{
  "model": "segmentation model",
  "dataset": "rendered scenes of toy objects such as cars, trees, mugs and chairs",
  "train_examples": 97500,
  "image_size": 48,
  "grayscale": true,
  "crop_scale_min": 1,
  "horizontal_flip": false,
  "translate": 0.12,
  "num_classes": 31,
  "output_stride": 8,
  "arch": "gmlp",
  "norm": "layernorm",
  "mlp_ratio": 6,
  "layer_scale_init": 0.1,
  "patch_size": [8, 8],
  "conv_stem": false,
  "layers": 6,
  "width": 128,
  "residual_init": "zero_last",
  "optimizer": "adamw",
  "lr": 0.0012,
  "beta1": 0.9,
  "beta2": 0.98,
  "eps": 1e-08,
  "steps": 22200,
  "batch_size": 512,
  "epochs": 116.6,
  "lr_schedule": "cosine",
  "final_lr_fraction": 0.05,
  "warmup_steps": 440,
  "weight_decay": 0.2
}
Rows from block 3 of a small segmentation model, named by matrix and row number. Rows with one number belong to one neuron. Each number is 128 + 24 x the weight over its row's rms, rounded and kept within 0 to 255. All counts start at 0. Numbers have three digits each. After the name is the row's rms in percent of the matrix's.
After each neuron's rows are labels from the 100 images, of 14848, where the neuron reaches its largest size: "peak at" is the part of the image that holds the peak. Only what is clearly more common there than usual is listed. The data: rendered scenes of toy objects such as cars, trees, mugs and chairs.
# u: gMLP up (value half) (model.blocks.3.mixer.u.weight, 384x128), inputs 64-127
# v: gMLP up (gate half) (model.blocks.3.mixer.v.weight, 384x128), inputs 64-127
# out: gMLP down (model.blocks.3.mixer.out.weight, 128x384, transposed), outputs 64-127

u.60 100:119106122114132131094179115131110147147106121173076125132119172109082147118115160110163142134136136105157136127103120114105152107167133145130143130117161181105124101112141137144108127123126106
v.60 109:129106137117137106106176101130126134149136132176099114123081175107072096168106161108143137115112157133123121148128136120093141095162176121133153131142154209120106094098096131170107141158150124
out.60 100:130131087123125138171116140118147117093135138119154070097129122118157111134128125119073091124101103145107141159151151115129150143134089108152103136151138109154144106110139088099141161138160164
peak at: middle right

u.263 110:141142122140100147155134113120159132126131078152110113123137129072120094098174171081125122095168179142158116144112138119153136104089107083145156122124152110103102127120120157118164160115116106
v.263 109:111172113124106115159122081090129120145118094112103107134170131089132125136132116130194148117115142120124166143131155126097153117103049131160158120142130107144145118141124119111161140075130122
out.263 109:105128076122097114098166170150100149128160161089148144105111105178117168146119094160134100122158109124142152119141106123102107130149125169094091113127099126147145146155151106128096155158124157
peak at: top centre; top left

u.260 104:148099158114120130119131129190134122185135095144124104123154111121116134129137142143107120156160114098129114106122114100119115115085085104098168169066157169105094140135127143104141120152138155
v.260 091:117118157091157140124147117098131106099153148146100084081162156138139176121066140105121167112133136160122135142108163141143152117115092137121140117154103138112153096125134116106155126135160171
out.260 103:140092110140146106132096156098141099081145117104128132181127146138134143159105164128093146112121121187134069148113127160087140096157087126119147137160110134177133143133117114114135102155140127
peak at: middle right

u.284 127:130086140113120123154090082157129128091120167158128128125109146105144165113161143154111112141094123089122173154170092117095105116107155131136118165166149101088158137145143094106176137112129121
v.284 096:104111132107131121101109091155150113139095171153113127119155152138115149154164122172117134135105099102121180122166133102109119113123140124132093144154180136110105121087116098133169117132182157
out.284 131:114155159144117148096143092141076143097147164153129136133122092133083078124149145148156161116140133111106101105150095156157116125120090160133099105108117115136146164103134111091130134147126165
peak at: top right

u.219 114:116138121101147129100110135072144114113163077143119116121153125194091125133150126096125119168137148113115125130171150141088116115137078138105141154103101146169147171128168119120131184149137134
v.219 097:107133144099123113125144161076149131108148083115098102119174166179089157174110162134158147166158123097125149109134138134120144105116112105087150091137106135135128074141131094126093185100153154
out.219 109:177128100090109141147131121173116142119089113105115130146149169075122146126129169128139145100122097132128137118127152103173139145096131128166140106140135126128152101125101120141099108111159138
peak at: middle right

u.244 125:129145146130161122126127123162109093135097156110131161117100122070072151110134116097134149156149153157108140134138135113096095126132115087123137138176129147127140118172075158132147107142151187
v.244 094:113152188140150141126094124102159145169137118113111112102125132141143139164136079152111164147121088108110162125106120126098099126115131120090097107173129117106144096147128089181169160135143117
out.244 135:185148136142114144122064135122117175111134113089127137139161142110146139150110152155175163091110102095127095175148104143187097104149097152139126149123124121134130156115119085110098149140122097
peak at: centre

u.18 082:094180116122128125134127087067098151102127118118116129136125126139107156146107149168170137128118154146090131104130141127143186106113138134101114137137123122163112133166152119122129110122126140
v.18 099:147103113090097133163086130110121115148162101139121138120113137145130103141137155079100118155138096140096131159131129136130144139119116149104117108126156178127117089154128133143091149130168179
out.18 081:200115116090123079128100123152127127160147130139132095108160125141152186129149112136145133148085135125107160142128156089107143134127134094097137140121146171114137116133105177179101161143158113
peak at: middle left; middle right

u.11 089:103156136153128126135125123114107117141123101133124114137153132146082156105120122143115147116080081126117170112112144122063147091152115138096154131175120134112127131125141148124148090113099173
v.11 095:130108118095101070126090137091090129164110109126145113128111129159123166138115163129143124120093081105124155157115141130103144100097130163144139144142122157099142084175132142087128179101150184
out.11 088:152112102132151151079133104166122127128107164161163103115105178103168126138128122142136125148117135131172118148127148117110142146099102094139117124105161133158131128136184112114083175142120130
peak at: middle left; middle right

u.323 100:152124115130127150103118134149122112136074151107095112156136112121149053103135121150112111164101116145090051137090114142110073118101130080121147159127136170127138138163116145140114093119079142
v.323 099:155150127114144087138141117128105111135123141093099063115096170094119151157148184153117130135144145169154090102123139171153154131134101105100122112137128129168148138181121102121116117155091148
out.323 085:133170103139108107127122128135107134045141148067144153143082123125122147123132097123153114123121161113126140140159119112133108171124145156102101144158103119120131110120115150139131134127141153
peak at: top centre; top right

u.7 085:084114087152162165177157126092107127096142111075099160122153100120104109169117154172138143124125113142127118140091133091106140107141124152099165101133125146155108144095112148172103133084136130
v.7 101:139162111050133103116094122124107115124125112134127139143135184108167100127118141122149147132116079129095118188121121108111120140122128129098118129127098177135084171136177126106141128118157124
out.7 086:127085154125083111078145120138144150149129139142121117115140153087138152112093165099148157120104142120122145132098116189125141049152121110121134152147144112126146149094139106136142143129088156
peak at: middle left

u.365 095:105128111099146094175091108136156114114139123120152118091155119126093113121094089102097130134137089055096167174138148110132174164109126163134114066138167149134132142121153104142127157168182140
v.365 112:122117186143143106112119132129064136117136136115124144116148167101142124109128120141146142117115114177149109106121141122096134142125114154122129114146086103156143098128116134113153134099142162
out.365 094:127172131142147158150100116101149117142122152107110107129153120146153152147130131114160120159147186175095149126152086149143130119147126102084172129115078118108078122128124116132099104110125105
peak at: middle right; centre

u.188 089:106144097149145138131155157125116089150125133125140096093076150118108131146148127099112155160138111145167161125113181126135141132146111180140097108098146096144177101103094099123138121135155116
v.188 099:120156086140156106149126105148127125141106149132149113115136101126135116106117088121136092132163151137147117183146120122137150116112207174133183119122119101159124134125132159085098135136140098
out.188 081:139098167137099110116117137146111152081114126071160133123121135111134166157148116054144128111106155102125117130148107124161117163145118142145146147145079169127078176115157149148109117103120096
peak at: top left; top right

u.357 078:092150144136146119124151138109098130152151113097106085107152124129113098176142138135148147122115114128147132118100174096133179119106102135094122123138113182160140098104132147080151114093126133
v.357 093:101078160100188106111097095110132111145093121139129149141127149119132129150101149157157156172129140096152125178148104143089091129097138134091102123183113112089126108165127125104155142117129162
out.357 079:174126123138107141096113157135123087087104124140148133130109139125138172087135092104138155116143170171145132126120119177067125119155146092149138103124088099138121126118126127154145137128149156
peak at: centre; middle left

u.27 105:148116133153180145164121157112156098103133123093147128153133099118123112160101103092106081145148125088110120160102102118136115112129143122077154122117154124079105164147156148130108127123135138
v.27 097:098129166120151106175117136139087143112100164131086119101146124131100125154101145144147136144110169155119130135117132126097175100136126155125114109156089137135158107129090130098132110152147086
out.27 098:141144124159134159134114123092111120170103105156175168142143097123147130141117173140136122111138122145172121090138104166115119164122132102152118123092140168119138130125140133152182126093113147
peak at: top left; top centre

u.314 111:117107122113143131121145103147115166095088136127150131092103129122167122161150067049110143090145138148123162146139137115122107160145132136140078138142165144138111124124123129125146150144168147
v.314 095:094141151112168132127114147143160140187133138129144094106125133108122112134117126114175142120193118163134107126141099094116141143155098161109128129116130139125157145114111175111119134159136133
out.314 104:131114129108101133149104110143121078104104136125131121103129108150169144134129182123103085119120102065152158121163121150114133103105171130162149090144134125067144140170118133181163156077149131
peak at: top centre; top left

u.210 092:163141105157141183111119134131125108134146125087116098141119149145139131130087149169103146075128088095158107126122139138137117126143183121123192115105131097152120096114101135132134134092142105
v.210 102:161135116140084154110119122125147146081121122125103134149109166130114111133162150140107107138083111114126122109154121171132084104173110105182180138146131136158137116111116105123099073143138103
out.210 097:098089118064092096142142113124131159096120108101121090162094147137134153129149132091158144144095101133076155104124118100154166152102076118115139120154173138136117128142127126140162124126133143
peak at: middle left; middle right

u.156 112:128134096108150107132151116150121102132171147153126103090128177118107148100075117090149164145130144108144136111143183128159158188099111107127105107145131114124132135159113134111141099095138133
v.156 113:160115116123125133170154078085150176125106143129143094141107063149163153135132125122129112107152118141136106131165116144152140112139136145136119106097194063151119141150138141173103110130119098
out.156 107:122144147128126126174144135184112086139136138115160144121131171093073132125097094071117103175158134099107124158151102183128111134095167102117141108135099155162123112140122161118128131103153122
peak at: middle left; middle right

u.41 095:143135123091125102132104145095160101121099133129172139149077115114125137131129094109111136162120129131108118153093150148135115133147115123120147131110205156141098084165117142117141172124137125
v.41 105:105112121190163145139159113152180129155152113122121104117135147150095160168166110114160087110125122119116189161117123094093152090117109146100153097095108118160164131112165123115118117120123158
out.41 100:154109175146139121132130120108129154164092130160111112111143120091141153139123129154111112126101135128145105098094101122139127117069162124140156153131120092121106181119124115126122094109138062
peak at: top centre; top right

u.195 115:131134121101117145134117122158140129091128139116120120143135107085118118132156144135111076166105132136120126173150124140185092122066133146123156111134154113095142123152128100151077169153109136
v.195 093:097112150124144108111112125124107140114174132126108148125173154135084115109142150163154163163102095191104148120162133157141133142122095093125121111178085145157123080109112115136092136155123154
out.195 130:145136133138132123143108126140082142103128140133143140104125126124133143099092142113095157117122144120166175093115143129111158141155143155126082117148131138179131124154134132132115113087179136
peak at: middle right

u.228 092:114114080102151131116167134135072160105109110137127092132147088147149103126116137170095125130131115128152133137122133162152176140119136127100090124109177126111084123133147141117143105159079118
v.228 112:131102134173106137151181111171141130112115139124168145134158157098107140144124115070161110139116145169100158138105114110136094110109130106108146111148101121094129142089110184103177181126129126
out.228 090:122126143097123112154131112106165101190146141077145125114101133125119157114132074169112122100115118079120090145118098112148093117168115081118149154105127115123108132122103116133101146096166120
peak at: top right; top left

u.246 096:088086123136152147131155134187094132149146148119120111124169131146129107124135149146115119104102145159129115136111145124126123122152142149100128093135121125133109153158161134087118119145163144
v.246 097:133137105170118112122125132142140117118101140140087123136095087114134152101135157181068106140101162172153094104120123139098061170142131112153132124136133103140154146123117156123179137106116118
out.246 092:135123159150140162170127095150113135129119132110128167134131133132114088123155121125108121095156133128063111150131149116155140151143109159117150125125169153120143124118080112111127107082116158
peak at: top right; top left

u.345 112:148179115136160093149151110125130151139146159092097129114114103074150127120119092097144131117142160164102146118185117098159146104151071121100110178143121155110138162066152119090116119147140125
v.345 092:089138153117119157126127117107095110153113132113151142129158135145097135163143174160144151146137102161111160121088112112094143097125126126106126080130147160168139090108119076137102153133105140
out.345 116:106138142103108118147144165112154079166116123172178130146131132143088132126175128098127131130140140175093126092129115138075155132111197140129144109169143105129104102103138123092133155132110156
peak at: middle left

u.292 104:134145128129129134100088127192138116131160171104168141110122110178135085124081092163093117091113124125127152108143116151107111090160158165094120154123136095128102152132147122148143078135132111
v.292 118:118107145143118120148125104130127116130125139105085116141161113087157194081080105115142153157119095096136174179128149180108152179139065136130136121124135130122140149109119075126153120126128112
out.292 111:131090151141117147120162098114160125157119081165064121139139134103100136137149160105121140146110130112107092126107141136172155170112110135166114128139125133122132113132128129100123149127150136
peak at: top right

u.280 096:125128140137155141122155138149147133132188170140132162153110130148160128156077151112143123141111142108136125102135071123124069119124128148102113146161112104110122184126088130125116125162178108
v.280 097:115160157137137135145135128081131147119142153161108124114107168165102134134096167125149137107119103123132103120121098126081075130149140131132124132148130154110149133143137123121124118179150106
out.280 094:131136090145086113154141144130086128101130101090154131109123098173099146095146088144124096102144118149140150125118148133091131130133116105113124117164118109147130109149158109139142159124079154
peak at: top centre

u.204 098:112124146102159156118145104093131102147124116137120098130170145139142127135090138148119143134162129122152116122141122130130097129144185145138144077092171084112157135144075119142143128114144154
v.204 104:124070126092156149128125106147129115104116116130116111114100123111162142113114136107155119113140134102106137176140086123120131126136150170087102120097099145129136129192083103144133181113152190
out.204 093:178147102148112096144096151135128136092121121092142123111070094117159147110144099114148131144109144159099100135109121101127153115143102075146132109175114155142108125125151130127106127176148115
peak at: top centre